A small multi-label audio tagger, trained from scratch.
Model: log mel input, arch transformer, norm layernorm, activation geglu, num experts 8, layers 12.
Rows from block 3 of a small multi-label audio tagger, named by matrix and row number. Rows with one number within an expert belong to one neuron, the router's apart. Each number is 128 + 32 x the weight over its row's rms, rounded and kept within 0 to 255. All counts start at 0. Numbers have three digits each. After the name is the row's rms in percent of the matrix's.
After each expert's rows are labels from the 100 clips, of 14976, where the router gives the expert most weight on average: "responds to" is what is common among them. Only what is clearly more common there than usual is listed. The data: telephone keypad tones over noise or synthetic speech.
# router: router (model.blocks.3.mlp.router.weight, 8x128, trained with AdamW), inputs 64-127
# gate: expert gate (model.blocks.3.mlp.gate, 8x32x128), inputs 64-127
# up: expert up (model.blocks.3.mlp.up, 8x32x128), inputs 64-127
# down: expert down (model.blocks.3.mlp.down, 8x128x32, transposed), outputs 64-127

# expert 3
router.3 104:128136133101142126194175099157104157127098106085117109153135160116101159149155155132136109159155142107110169156085188134102093154075154058165094183044148098116063084141126129167104146133153136
gate.0 111:142127156159126118083104148164149127112051069127125122115115087115147111152162088132122128106135101132131122105084139111112107137078089089134137181116106067163097081153104113165160153143066108
up.0 096:105174169160123124110136136125112093110174112104120171107098170115100154112138106205073094059146131135127138080163092135132148159155132109160098159077149140172083140141138201146107164114074075
down.0 091:115143160121115085135156144104054144129053155112162124139141161101128118153142135139113126113154144152103121092083147154171145176058076070078123092103172185139074189127149128129204072139095138
gate.1 103:056165044121127137118112114138189113106145123101186155094158148076176089134135116127161151130121149084133148132117207131074113097084148199099065167142112160146107077073141082117200144099100126
up.1 107:131139097119141149128166081147121104096149109162081085186163132111091103183144104185125161128137177176099162072132131144181087192135119176133119116143085135104103143091176146107160094111103108
down.1 102:080130159140116113141066127109074144124174137102133157092139154167153115122130071100166073117158134088116108078091074133185195121101096150160120138119128139124128058076109136067157147130134136
gate.2 103:129125043107106151110097037185167124112174137152141127138110127109100163103150092113135107087143094151145144109178102114152159119098116118164112080187189109174185218071108092154145157097156162
up.2 084:094103140094132100174110163171114190148067109127131136112211170117124105093118125139147165117115155150163185133068147114131159096118098121062166121135154084142148135173113122142089123093214115
down.2 104:127100059168166129149185132187112073154160065135144090078129183141133149115098142126177154151157209111111126168102139156133061109099066112133143090136149131061104110098166109161133119107107076
gate.3 095:198117102120142164120083135155110115107077121112118207142104133084093156110085163083151145132092187154137127216173134123177081178165146163104166144110140080125159153145138151123114116098156145
up.3 102:145136080187219175197128132155114114134152102107083134126107124096144104114113122128111098120120169131104109157119159172076106157163136170164153157157140103126134137178146230117070198168135185
down.3 094:085082097179161133166100092160116118135163172102109151134155160068097115153113099147115122116089098109114071139105092142186134144144113074145147117126097136132122100172112137128102134173092159
gate.4 109:138168185103087113122170077131127114164127093153140124150126121118149139105125124077143134178087122095133097089170132095093148088179164143093095152094146186058085118094161134111146150105111110
up.4 106:066140092137141112149141140161151151169084105142103069161129202083132148141123130125156117109124137132140159200130108157160135158105068166140110137158191119116095128149104163121066164205130095
down.4 101:095139111163120085124086099195083113120123129095135128137114139092198119154095127085149138155139109217130119131134147089107182231109125085121142137098132148184154116093107107098150085180120128
gate.5 103:105134171105176086154078147150117119149121149078074140058164133181134121131122117099113147110159120170120117131137178161143100120148164067116104206117144074094132120093131135094084129093142152
up.5 106:113106049204131190140106161147172095127104138136122097133098115130192191093194118133123149123187150188117105162138104102080186159125125144129193134112117074129116159148138186158076123101082114
down.5 091:203096160069103141179112141108157072152162134133138093143162080141194169102156163142106110095181097126102138212154128078141079133139149134110117168131090123146122174115140146107118099151129163
gate.6 094:129186145222133060092110083112073140087124115144094136116119129146106101082103135144121116093107090068168072056141073167127099155123155094107086136134142153114141153148138117147133151124106113
up.6 103:110201120108141135120069103101110128113113095116140086170088136071086125104098138137091125092143109141084132122145155083179139069118111171137083109158086144104103169199155161151181097146107123
down.6 096:123096151143078109157103153143132097170131115147155123150091183176071062073138131134110121123123119154148199165182100101164154128085079075144123119160178165123124172137073191189110145106135099
responds to: speech; key "D"; key "0"; white noise

# expert 6
router.6 108:118122104155167137072109141163098116152192077126124151125050080229183132077094157093121187121147148149119144100119134112109169164148154133171161112167168118067080147155146134195120105136082117
gate.0 095:135075132138122157111170148132121093065085071160092155105149094103090125126139174159154147113167141089134094154159080106146133152118094107092150138082144149143114065099134094124173108144094103
up.0 103:140148143086115130063080171147119107088142151141182125164151106146088173142118160109189132125090173151138187096120105113100124097108111195121109064158109142098121144090138114065195122088124090
down.0 095:176103142152110115097158165049199135127141135171131147156076130125111132109146127121101168134105148043160132126116137087121083089141152141125143135172173145155136146102095112105077068086154181
gate.1 092:153083094144113196096109128156142120135089150127114136125115153143133115114119151170127123129135111125131110113132065067146097122128076171205153148168108079107088125134156166159116179154214101
up.1 098:108107103125153140110085150124180136136106151180038105146139169110134128157106157158179111148130169117142101092108101185128138078110123141076090114154151144090127209148089114136133101155097159
down.1 104:147189145128208089116157143133123134168133140165113100192056138104127173074077151157099116091142150157100090157094100157170136157144082059132158103094094168088162072143123109133143125031139121
gate.2 098:116134094180121115148042106151138169133088104137109075146111163137109079172073158178137131150121107153105128041182220108150142200094094098107165154153067121133107137131129167159119131099138139
up.2 097:042150106110122126152092122148148186100086059063131114129132136079159093145159094117178107121128182119167177145136106118123082141114129133169077133120104181118188133116187093064154172126139160
down.2 108:123090114098094170098136138071135188147154108141176099080158135112150070128163128120128142167159110064121115123122129112166125174101209133136098077131098157151144133127150149102144117129178098
gate.3 102:152125145119139186173133130195104164067098144139099123152163190097126168127083093112149143075137141114163157143159084068102136130098147129156148096130088157140152183090122090126152093161148141
up.3 091:106133156143128121061169105101139153197181124147177161084131122156194139111140158146190246107117107145124106127116171095163117119130137147130187152173171113127112125127111165138151157132131076
down.3 104:128131150109126170108175126070166172167077165051104174168113149185133125118188123135097152137181074099172136136090163136141174223116154111068141090120125095121102118078172136163171072134121161
gate.4 103:143104227102150106127146204141113106183087162146098125153135108170163132145118144131057121185135136092178100130113111145144114130140092187158155117103055125114175074168094093184120074131132158
up.4 099:142111066133168145116171136119127115117143080141143118106171162131153105091131094134108136157124106069173187116076174068094109121082075174112098163143185164126147102100135128126116165125103101
down.4 098:077128148151120049075152132091100155133136089119124137123082167127125166134133082108095184125136128146121140152094118156119118146078116155162099142134127116136121148073119110098141142158101090
gate.5 103:092095138121109112145183205107146152111121100148187163181091091133077134096149105109102138132143160095138067110114128166176132115096100066081122168108060107133126154167133103087106157129155133
up.5 089:115097139072108158183053150130162134108116160120140124156101126123160106154115109097128117111153090137106108124134085200144119114153139135208134062067077100116150124115130115138135183125145100
down.5 100:136146093081128180161126104100182163132130112143146156132148108143110129132078124192132111104097155077169151170179097154142106124178052111099138144140112134090076128125165147090182127111063115
gate.6 089:112217146135114121141186079137115170159163114143080177156103091133125144116116124196087122094125154171102099047128157087170117096172137089175100108097160151120112129149116117148148129114143108
up.6 107:137164171111136123150170152157165104142119095097160126135103085110119160117078135075069098165099111149200147162091139143146069065083049138067126107121117125100092083122122131171166160114091115
down.6 106:151169098136129118050141146157145170179149118112128117098186138117122107132110123127068087080141138082071117112088155175156082135134133141030076160143166142128143133081123137160110145147142086
responds to: key "D"; quiet level; muffled (low-pass); first key: D

# expert 0
router.0 100:136124055130165162131120159094217141167112128105128170176055070155180107090180098146147111121116084137101128187130100139184128111120130184095146125118139161108177140148164142127170140138168141
gate.0 093:124126119125093128127139137124142135136128179123161124166177141119127159152139117111144130179170100149109101121124099115097074170114167172106089147128067092156155117108115143102129130173115110
up.0 103:086149109171108143087147202083137077172134092156097105208154130170157133142110151155080144109098139115124104143149165157074107135063148089050112217094108104119128161128079124145116100152153197
down.0 097:168124119158145129125122150126127107120141076177132150141091135104084079121141089098129156089107098119166102140107126099099121151161143129114141161107085148138129168142148093083180100096135148
gate.1 103:119095133097196142137128074119089152120191100103136126127108084181145115118065115132169129139183137076134140079124121149146120131109129165171116133089078134104109133118091157101141179143139145
up.1 108:105100105148161060076103126117152106087108229065146105093148086112146154179139112109088111064091172111136129128162170105163090124174121170145097126117049081046136078113167116065071143163112171
down.1 102:132117107116086082125150109209075150139095155090146051089125102111111168140160185106214132102097167093072148143160116145081077110126154153165114092074134130139125150070099146122112177073160088
gate.2 107:095124124094109165119141148135106119092111134181121148119080107170169147129128167129131114091118167062099112143113169132107116089148099135140179114148112137155137070130113126161087183078152065
up.2 097:144124044116137107131117150105088153118132128141076108076180127138151114131129068176158154141090095118157128135102097082132071185151112083128146196159165075134113115164159149172127142108111102
down.2 094:177220139151108142125104161127144158133144102135164155168165118093123116178138130143167097146095122127126117116128100108105152148158152158105128119158054062123166156096062122119156141117113119
gate.3 101:108083070091101093121084139109081105084090106128159143094127105177133122085102162114152091140136155186153142152133170128119113140086146118072147132119115109129136107106150129116137118143127157
up.3 107:077111117123089157118175160169149152098087165158113078161131159130105094147110163163074081162122146150124095054118122057123148117114116129117121121116137135102092064106144114082106143122118148
down.3 093:089133092119170114150175078184122107119134127127068142179174124156135205105099077075151092085169088071110133147118096184088136176112121129141156140153110091130174148101140101184159135181094121
gate.4 094:083147118090060100176112148099087121118098082116047167109121106150100236078132107134105074083136152082179186136100091098099061119112150138106104083135129099122143190125145108125093051133156117
up.4 096:124108112137123157190144154136087110076113168176065140122167133098131111101047158127062149122147173122083116181105078145171109147091078128149144118057156131093144178131106159091141103098157149
down.4 093:136122111142128127129129093205127079160148126104146107159130129146137099135128164157179088092110120138132152160112118141091130137207089168151150155097131132150098156108093127134131142158131167
gate.5 105:197159110135091145181111103112074116165093147154093113116200106100139122155161112101137098134126095171151193113064076146137120137085135139133192078117152145160144139044171091125094111137184086
up.5 106:090146153168131181129136092139097054090152099163118124155185105139123122095127172103174197154142097082135157190146087110144164121131137173165126133080121140169135112123113078127086091144093112
down.5 119:141096082111062126117118172135109108151122137174084123114122205130123100125082172131147147151136122112049092139153070138095132143168101069062126116121121101161109201145127071132136109122162130
gate.6 101:155134134155107177091110138138111154054114094168135143180146167068134139165089097149117100159105155127170098124115144108094143126132145117152128066128168099194121144125096153107114093151165112
up.6 094:116072118123155109148121136174181129145184085116110154152096093162119152165101126131083167170118122141119147144115104122047162111141114127112081091120128084118120105142143159151152127172179171
down.6 098:151136130128128092117153165120127095097152116124144098116113095121163093178160144106135108102118113183165146166143118103108171131124125143091159057171090107197160171150119123099182156138096129
responds to: reverberation; muffled (low-pass); number of keys: 1

# expert 2
router.2 095:130064135110136109134121167162160142147131124108143159122130085148114106178117199150090170126111115115162118110121122092093198101128096132147160147120148109154174099140188167148119120107087139
gate.0 112:121166191144133113093121081164130183162141079118125169158174112097146137128154099083147112135138125164092108144178116173151157110067189122102065133057107155110146090153132062129146164080096153
up.0 105:110170157107139148134158117126084201149208164145165115120105093132081150161132166131137171113149154118124184173095097128098068101157120141112186109161161185115117057117176109158116136124092128
down.0 100:158155089120142155129095136125150151129172081115149146137062178085148123123114176118125165149140121176133119129142129077083113143223086115104149132110137126166132149131077175163145135114079121
gate.1 097:116126115117104133108145121132195203145132153091166119146135093146154065132078186104070116118170099133128124126179129127186116129099135108129188098137127104147156093138125083182164135134190120
up.1 094:164140112047109139055035111146114118135179109131091176087117074120116122169111126070132126131126099179129108175132159119182128113126124097156077111129079143166097152104114122118122137141127145
down.1 106:143152116142143107119146082089155132073130152150210139133124160153174098144161082186117154068122099080154105105161153140128088087154061105139073076080198112174151196124116163119137125158107064
gate.2 107:142158121129118116143130099149127098174073134094139118145167102146130090123145173137185139114097117087129133127075077130109150118045174104086120120160172181069163105137118112169134112108202109
up.2 116:159112154097144137144152079161151079067146127113107131125079072101119137115111066108128169136083092079142133090160120103138094146153122166084094152073121147114109137150115155189141206109184159
down.2 098:113126129146108072119163089073104145101146119087167073121141138130105170187131104093139106116089158105110179150097147116137146093190168144129110145140219157130110174108087102102153104107102063
gate.3 092:107160123102035126148077111133110164151156138135092113134149063107096126093143127114141153113119041162107144161146110125118115151112098128135160146211093069099176104128100114094104096183187149
up.3 093:095131104127162114118116170149143135127152103059100153122132149115080164118126075129180174096142096092122143095133128195116163151164131105179103117083190188186117126133085144120072082119098157
down.3 110:112089136175110120143183117136148071154134133071058109174141116118151159111112062107117120131186133097069104155112129120157142090132100161141099105087149146159119149171096176116127139166138187
gate.4 100:118163086146121072158085158169083155133110093163114130118105147085127178088156061141107110151101170140081141126113082129162171141150120112144140159093162124134160067173142095152146089133159065
up.4 102:125142149115148068148111119150104128149102158169097137058124121102127086111153119131141102165127117149181095139173091085162149116070147183117124060089109141140138157141147110097166116129103148
down.4 100:128116069071147132114176073092117110163122121212133102140108099075090165113128133111070086141152139114120167124112118200108188135095075083113108094105127110102115098094105147152127180102136115
gate.5 089:149148128058179090167139091189086109093035189141103100133113116119116083104169109154058129133160112144129076078100118121102152132165119116144130113149166115132136076126150169164160144095150181
up.5 092:123113092134112093141150140169139139156109139112224150116174113099108148246151124134201176120137132115174100099109092066099112110175081091074096091142117085174107094145145062110091130126151136
down.5 097:177132086087135182089128102144125129098126122135080135146099146142174107107168019109151155135153168126118228111144029157177157111050067085149136126067157092150137136134103143150133099087110112
gate.6 095:095142117157083079110109117132096146146124106107142068148073151119119104098122132127085080099141133118125155110143133152140063194136109123104124137131070164107138126144140087173097097148175149
up.6 091:173099141152091088091131106143047178167166171102157100143103126101119141158077091107106085105153077101158145115137151065133125171121071130065112163103117119149181083137129090094069172143133110
down.6 103:175078162149124181137131144064087108082093177176164133127130171134119151110154123169166119132166100205121153154162055157168100141110160072115213099138125077070145108114144102137151079129104131
responds to: key "4"; quiet level; key "0"; key "A"

# expert 7
router.7 099:095133132146109104108147091113112097165074123097106165093152096109182106103099119130181188130117139124119100142080101082066194160109042087179095167167162178115133165133144117149142133170119085
gate.0 110:113118126102084133093122114152130084111131128136185128103173121160081114095151158142169085119092152106141105097108096132072101145112122162060117128123132157085124119151117147108088122106172175
up.0 112:164116096135086142097153137189057142101150143150078153115108175160142137063153142159132107172106143127127166083096138165079065191144076126128088146129207142118095070138140137140145160090151117
down.0 109:160136062163117137141162156113155146098131102131140157110108166128069150121155090088123124039142117129073124089097159162061125171089172180147144130115055117096123162124161141114161115171110104
gate.1 101:112049157158136153083092169105120105132181142170160100165087104183146140145110151141143095175083178133159098111163088102186189082062142100113171191134117159131079175149130139134101099137111144
up.1 092:149178157140150149149160122112180167140167129169068097133149139187181145119110080127107100083111129079186182087090054134116127154090110131145149103171100154146154135156159107167142169137042120
down.1 107:125099199175160112180100137126105178104101116098175105125113090110152121176149152172168096101091127062108180117105094187128211140163088143102144206148153168095140084119132086108157135157113167
gate.2 098:173189155164161147120178129155183170169115157160135125155153133135119112112122152147069111083075163127093123107087140110168117166131142072043118177097139153124137130121126061154058132171094156
up.2 093:147152096111077155133103118119115122077088109134118162112113093092131102177186105146080087113075158103184173101116109103100074173111138064123142142133065164094156158066144109064120125164164179
down.2 101:101106088084156139185127135186129147126170101139067175116132136146110169121108112149150165125118138094135180068077224073111117113141096144113104099118133164160160107100126061095094160138105081
gate.3 096:148145096143072168127108109124114098051142174132113155098120104109124144143085114098187172113069156128126190130191179053182150146156118089129118146154090150039092103183195121139126099162076138
up.3 091:081144091148104146144131112124131151106131065128143105087127180155119067132181149132145066177154137143152081148073148146159174159130134145167144159086089090087113157154111176173127193144133067
down.3 105:196162106139128124077139189147172025117074135111110101163139164152140146065091138125157142096148103122121096121129139119156137091165078169135147146092132095105126132148144091107195139103160117
gate.4 107:145142101086146149147125135156134103136108174124138111099080163109115133083089102133139182171146140098143102177155129150096131126162096093136139182123133134093097098150151101143141115178106181
up.4 106:131114123122136124088070167154151104182131193101105131130149157156169173146161138113074116085102174063072077117118139105122129094132146115086192123141137150071108154130137099133160144147069115
down.4 096:137097136126155104200124109177125176143143111119104117090043159084119123105092139107101135088129155170087160171092151097151167102164131071103158116108163182122143137070110113141133177083119142
gate.5 089:122171120102169105148108101116144128137068063177139097111134132100164138128105113174150157155143079107128096087091106140114168144131164096118167144129139191172091097137126176161100112121067216
up.5 096:143083176131118118107103163092114113100095150148174129099085115153151151135134159166058147136114136071145138153116128169159116121137048187129169097185123122128081109147125135137047159138152160
down.5 092:123100164115111108180132112185186140141101129132126157174100148114163096194083169109100118145183149105161139131123120163208108171159132089118116170127121132127136163142174142129105104172101131
gate.6 087:142152123129166113147124158142159227129097158172136106181203125054107157094153132111131184087144092118160170091140123125107124121164186120107056109145140167099169139142092169099089110136148072
up.6 100:133114163135153122086085160163128119166104105098157086121177176081133160105108127137120104073166174127084185133129148127097122121158090134157180158127067160114092122116164117155141183104135133
down.6 094:098131134178140167141113131122095052157177099102135140166075163159192176109157162129106125169169152149153166143110137160165119185152207154090154144105131111133149166130128096102158114133156191
responds to: key "0"; key "6"; key "7"; mains hum

# expert 4
router.4 098:159121106107147126107147116135115131058117117158120171135087081163187173150155046163083110133135100130166091145155178115139119151144129166124123059157148090156186138111100114118090059139163111
gate.0 097:167138113112123168124171111125136081163162144090120147119079109146102153172115145186161152125167164156130134190083135115170114128175113142155126102117074155149156113191092113076100095095138128
up.0 103:144129115092086124102159168186157110107114114108136155130129120103124176093158161126042135128129131143095060122170133121093167166038075196116152124164094086122133141102109123071117103132115220
down.0 103:116133149108137119127132138120183170057154099150194153096132098084164199102072119155067075113141115120139183134131095166128096191083057157105139113042164097125103117070111118094117171125126159
gate.1 091:149119170075126047133150198139132188131115133063168163117120104153137125191123096132118108107135141120099169082095127151176090136111158127116141098111117117122086127177167170103134137113134140
up.1 106:136083166147155136112130097098133198157158131108096135149151187096121126064131131095111103168082156152220141146134122188113194156117151119088149135178151165096106123110120073123135142119116136
down.1 100:090152085095118040147086117073133188127136172104186142123130130093178141105124103158202099102127147129130181104148084151162129134106144116134102138119161083200090092140095117123132119139154215
gate.2 098:077150116160144160063128117151195104139115188127147144130118188176127129136098112134142162086143122176195071119164154091168147193076121155118129116161164187160103096100136117163134131122121129
up.2 098:120074169192100108173140090127169112097183120157132108103143171077155083176121119100122154086159131140148123107091152155087158139103138130128120106181119095145144069139067165125076151098062120
down.2 094:115171102151051161103181149131178192098141132114134052168140149101094176143115188152152118141127085082123109141088113144130082114154170107076148109145136102181098152144138123125166143126169182
gate.3 102:124078163160129092095086129090098095196087107146170116107162128179144115131150141173093132193092150115190141142133086139176102160109100140103104097112121119131155090154147085154124093128194099
up.3 113:154152128091112153086121186076140076093116077176109121103167177077114103065160136069124162124117113103134081085100122116179118105161131118076115147079161144138078099205139092088125098156131116
down.3 103:126138141158127172176127106175121089082140173094118156120109141146148068114109136167080087177116149106117081205126148102121068152129128117106125170197145106187171136124164127115139145121080159
gate.4 099:123114126120144152144131114167146098129154098128161133091136157126120125090094171170098170117065165155146132129108138099153148088061083138062118076106125106169181129076120134131180143125130087
up.4 098:131140138092107115105123161168108130131116131109149135140146164121147136123159168114133111146215116164153196132082130166078098147119145063129098081106109111151184153136116167147099127164089153
down.4 101:161104136178154102158085122138100118112173192110130089119085081145127132090121167075162171082105111084164144105134098150139118113168105117142100070118150151172115165129142166100097158133141070
gate.5 108:065101175137110123037130144118186162126157124092091098107101158112136126129159057128144116048167138118113059106091126096181142131124133099120099129151088152067155168100105170145162146121137090
up.5 090:134168101101125103138125167148111084090055194156124081042189055121153125096099136149122128132194117157067126136087155153132120075162108111129126161136118135128147144177083147170168141060153136
down.5 098:121091126120145159154139179125127149095120131127202110176135120153106115148140133079129108116075113168139121101110118072170129128123083132137115152131116118154123177091098119105209105124134198
gate.6 095:089161098095194140118104154154088147136118129071192125086124122135123147128132116112175100081102088111074173134151119125147198084168126113164133162128139060092073182187160196094140130135126075
up.6 101:126126160151148072187206105118124107153095139080146120094113156140131087141162149112195153112118103181126159144108159107099130199117048088163195126097145191127126137112115122065100099114130127
down.6 093:186088191096127167162100144197104161122131101119170154154081154112145123099152133174164104148125133088146073105193141121097136127123144135167165121131119184144132156097091137082193137141112172
responds to: key "B"; quiet level; key "A"; last key: B

# expert 5
router.5 094:166085083113175118129135145113081069178106114084122195119051107197184125078121136152157135123171152082146098140110082084155141075164154095107110159128113123144098132149130091160118134154098141
gate.0 106:065144118160123097170116122086105119112110152104130082120132139197087177145039147130113189183137121098111116107191122206104100178166131114108117155169131168159140114157079130135104121088157147
up.0 100:132118125138059122169098092148161152100153177131192123100155136152149095099117127101118138094136162174096112124106117049180135120117122121118088156130169117119113145137107192151098147109150157
down.0 102:170152113136129147140153128123154120184115087100088215109143092174094139110100182152163098084214158121137124167118090128130156120159171114111134125162170163095090134132066087132119066092082125
gate.1 097:170188138102111083157143106148079109140162176123093155112155146112092150133148128135093092143074102127105086129114107140116061112078039108152075188104157108143157074093128154122158079116145167
up.1 095:115119082118157074185155136121139214133195097161118143070117170128108153119100139147136107165115138089148063157129103121128061117132136107153182148136108149201092072157118133118161130103173107
down.1 108:114180116121096092087079109145112104152080183108111078158088090133091146106152119134202133134122121148176148123094076126181147158090130165060124104148181080162111103175152083138164120134146173
gate.2 111:063135112169152107123172151179120134142061133113149175148138143152089127214128187168090112145116106100118113112146172122115158130151101113092127112176097127160122091136163112100146158141117103
up.2 104:150099102142138178148091249091155148149106111130113078088142137060086090144126141116166118083130162147113130123112143138122142159114127114173161133111187148135149157136134125178143192096157135
down.2 108:102101114162121168099149119106124151162157109141153124136131163086111141127167169061106082130195130166083063093120098124179130116132125150156154140125097113159130138150165114191159105180134156
gate.3 105:112035167117106153132050148149096121123109152166131073091144130154091138149164103121128071124174102075122143085114092119129073141053127091083149134182090164170162121142095085097113133127119132
up.3 103:103189132147072134117128077073159108132166101124142159173087165107118117106145128144099131167133092118150138095102143109162115113129153134107158137125148123214158137115162160168068086153161109
down.3 104:127154136173135152118159124164117197146186130157154012149174136065113180199132115136143119133123108084119168138125150095155203143137125159193117115152133150131161146138104110156115115126108148
gate.4 093:112094141099128089137128117159083132186138080166202122125115143155114162167096090096094129115096156094099070164056123115092150182092134154110142129086164152122167133125145109140122130151130115
up.4 087:134147127164140140092149107117105097090131139153069136098168161116090102171099092123128093095077078213141104144132093136116152071153086118154139132124111117068165117110153065060173121163104141
down.4 098:094149147109110117144095175101124144074125139180129161142159096126102112123135061110102074160131133127150101139064088166105053202110095137096096144133121164132071124109148098100103090095163153
gate.5 092:070157113128144106079109145114123125115164177111159181168155087148133122147096110158109175124173086142135107129129115066169131070068046122159100108184119125104106116137112093146108088122090141
up.5 102:158132187138105155077136210129110115143116223116103129100104077138149168151078130121163045101088116117188129163086104118171132164102118153088095104150135155137142121150153132090158135159102148
down.5 100:142104127185125084123104117133083115106130127198100119130130119120096131188098120162101137130067124181162138076048119081173079169119099128194095133105169170154141097155137145164188143087133191
gate.6 093:097102133153160086200135154183096199156162137180186096141120118168131112129159200112108136097093182096109113084113117107144129099157132088117151167132128097125196167141103245147111133139096117
up.6 103:117145068113117093076088075176104187058129129141107125189132156086151123108087086117149133098090119193146131055161086135144093075119125139146174126118067103133098151068155109117112137165106139
down.6 097:060101101092134147159060132104130059134113193198121119154104126105168102134153137091138126118140115167122157064191152092125110167104152208155061136099138088089140105171130122098158134146111091
responds to: key "7"; white noise; key "2"; key "3"

# expert 1
router.1 101:116097166122130173147125129126118202120127095159114139119106166073110160107145143205134185127126094101154146101127068186115191144052175151208137124145163143132159166115119098120081088173131069
gate.0 096:141087113079137155171158138130114158087116137130076153135182160145141097096166099107101120202160123106074169167094096158185093132105104135147131112166173090117160147118083124136143114105088160
up.0 101:124118185086102101136119136097038171058135161125136134111146096119218130155136146104079135117095119129108097140114134131185189107163131077154109138086136112124095138163112199143129138067108138
down.0 101:129061095115173163125177193108115132146035143087143091080185140179151107114160161100139181117138173147118128166118171124119135180090098135058150164176133089167129071119186172164092144142105122
gate.1 097:110113093071141069143100105101149124169164137121142116126111089119112146097112164076088127115095116159112124096185064122151116152117139080177166158137088112156119154151167188090159103184149156
up.1 100:175095150107078165104100118130128129114150100105105158166140097099089150164123109120171152179133115189136153174132138090036166083142147096109158114099107093149095102119108147128099155094103073
down.1 105:114113182118170129124156154087169108154085086193072129210128150119142138134125139161083077143167140148120076147083106093177144066111151216094164095139145098128112177151087167123140095107162147
gate.2 094:109123101119150127142170179112104087096104165099108163117125164116126070157087075197135165151128130158163140128117141181123087129122105089136172117156090180174064152096136149106178143087184109
up.2 097:118203141065151125144129119096118164073161089092070173190130096149117164109146152100114159111122124087125131193134154130106110110115085129111096095127143111189164112162118141150138102078127070
down.2 101:077180126178179105133166121091127123172129105141077130139170115166083147145127108119167152155162081129116105181137097133206098122124134060051085087102087120087130133100117111103079150138089159
gate.3 097:133147143106132066147110178188123157194120138137048112152160113106097146176107147179128131164094049151149114193145186139168147134090130121128081174071162130095146087118158152127148152136123183
up.3 097:156049144131083169064160168154130133142173104139096120124094085161161198217138131150147138111097109123145151130076054090144145141167138135082111143125138139161178109136153179101104097126087052
down.3 101:128142149110117146176141106101143095137140112135151180079107136121120189121093100126131166103113079183169056068122120102113091122140159120127158104133113132227194138103109099161134111104147124
gate.4 093:106155144150139128080066064135105046152106167128097204103133086138129141129113121146118130104148097132187126151096105111152031153128145105111111173080145134062087113127157154162159133164101097
up.4 085:143173135087147150155093149149128160132130141157167115108107143140129144128145077124077062131106196137098119180143117241192072192160130174120138217190180114112152114142142108131150179106136139
down.4 100:111082159143118119187128159142185068141078055147103117189152161091053136097100174155170115127167094125072096081125136166134106185088068140054130126160136141120123093146099148129134062102141106
gate.5 089:091081170131174112129173097095119129137160160199093168170142099127164075218121099158120157091129107181149128084093101078195072131114125055108208147138133092108163105181087136109089098154142125
up.5 106:159164134151134133137136124142159107137174099072128114069119116160148106095038112132110058099125179080130114111127124140154128092118107140115147126112101048109093162102124142159151217161160106
down.5 115:160146097115123170160140110149181121124116129140116127132169129112123137145137137111100166129070169124074209087129139121144145135096052127147194153133144048156125185060114044118169133099202111
gate.6 099:101121156143113088139098131121157085125105111125148095132154130150130118169142148150156114060132152121153117136140145136159073125184066154127140091113129085160136174144174098069164073125146124
up.6 104:196099174111139096138166122120099160128150187150080127112113096115086074121181104132132100105154083170171129111120128177072185118117131137122110097150169161143167091148165140162179149178022137
down.6 091:165122155134155154124115135084134178154110116118176124134101081117178088138100184090113095173169107145145137147121107161131121159163184128110108118167126113174089069105077156158182099132134148
responds to: thin (high-pass); speech; rumble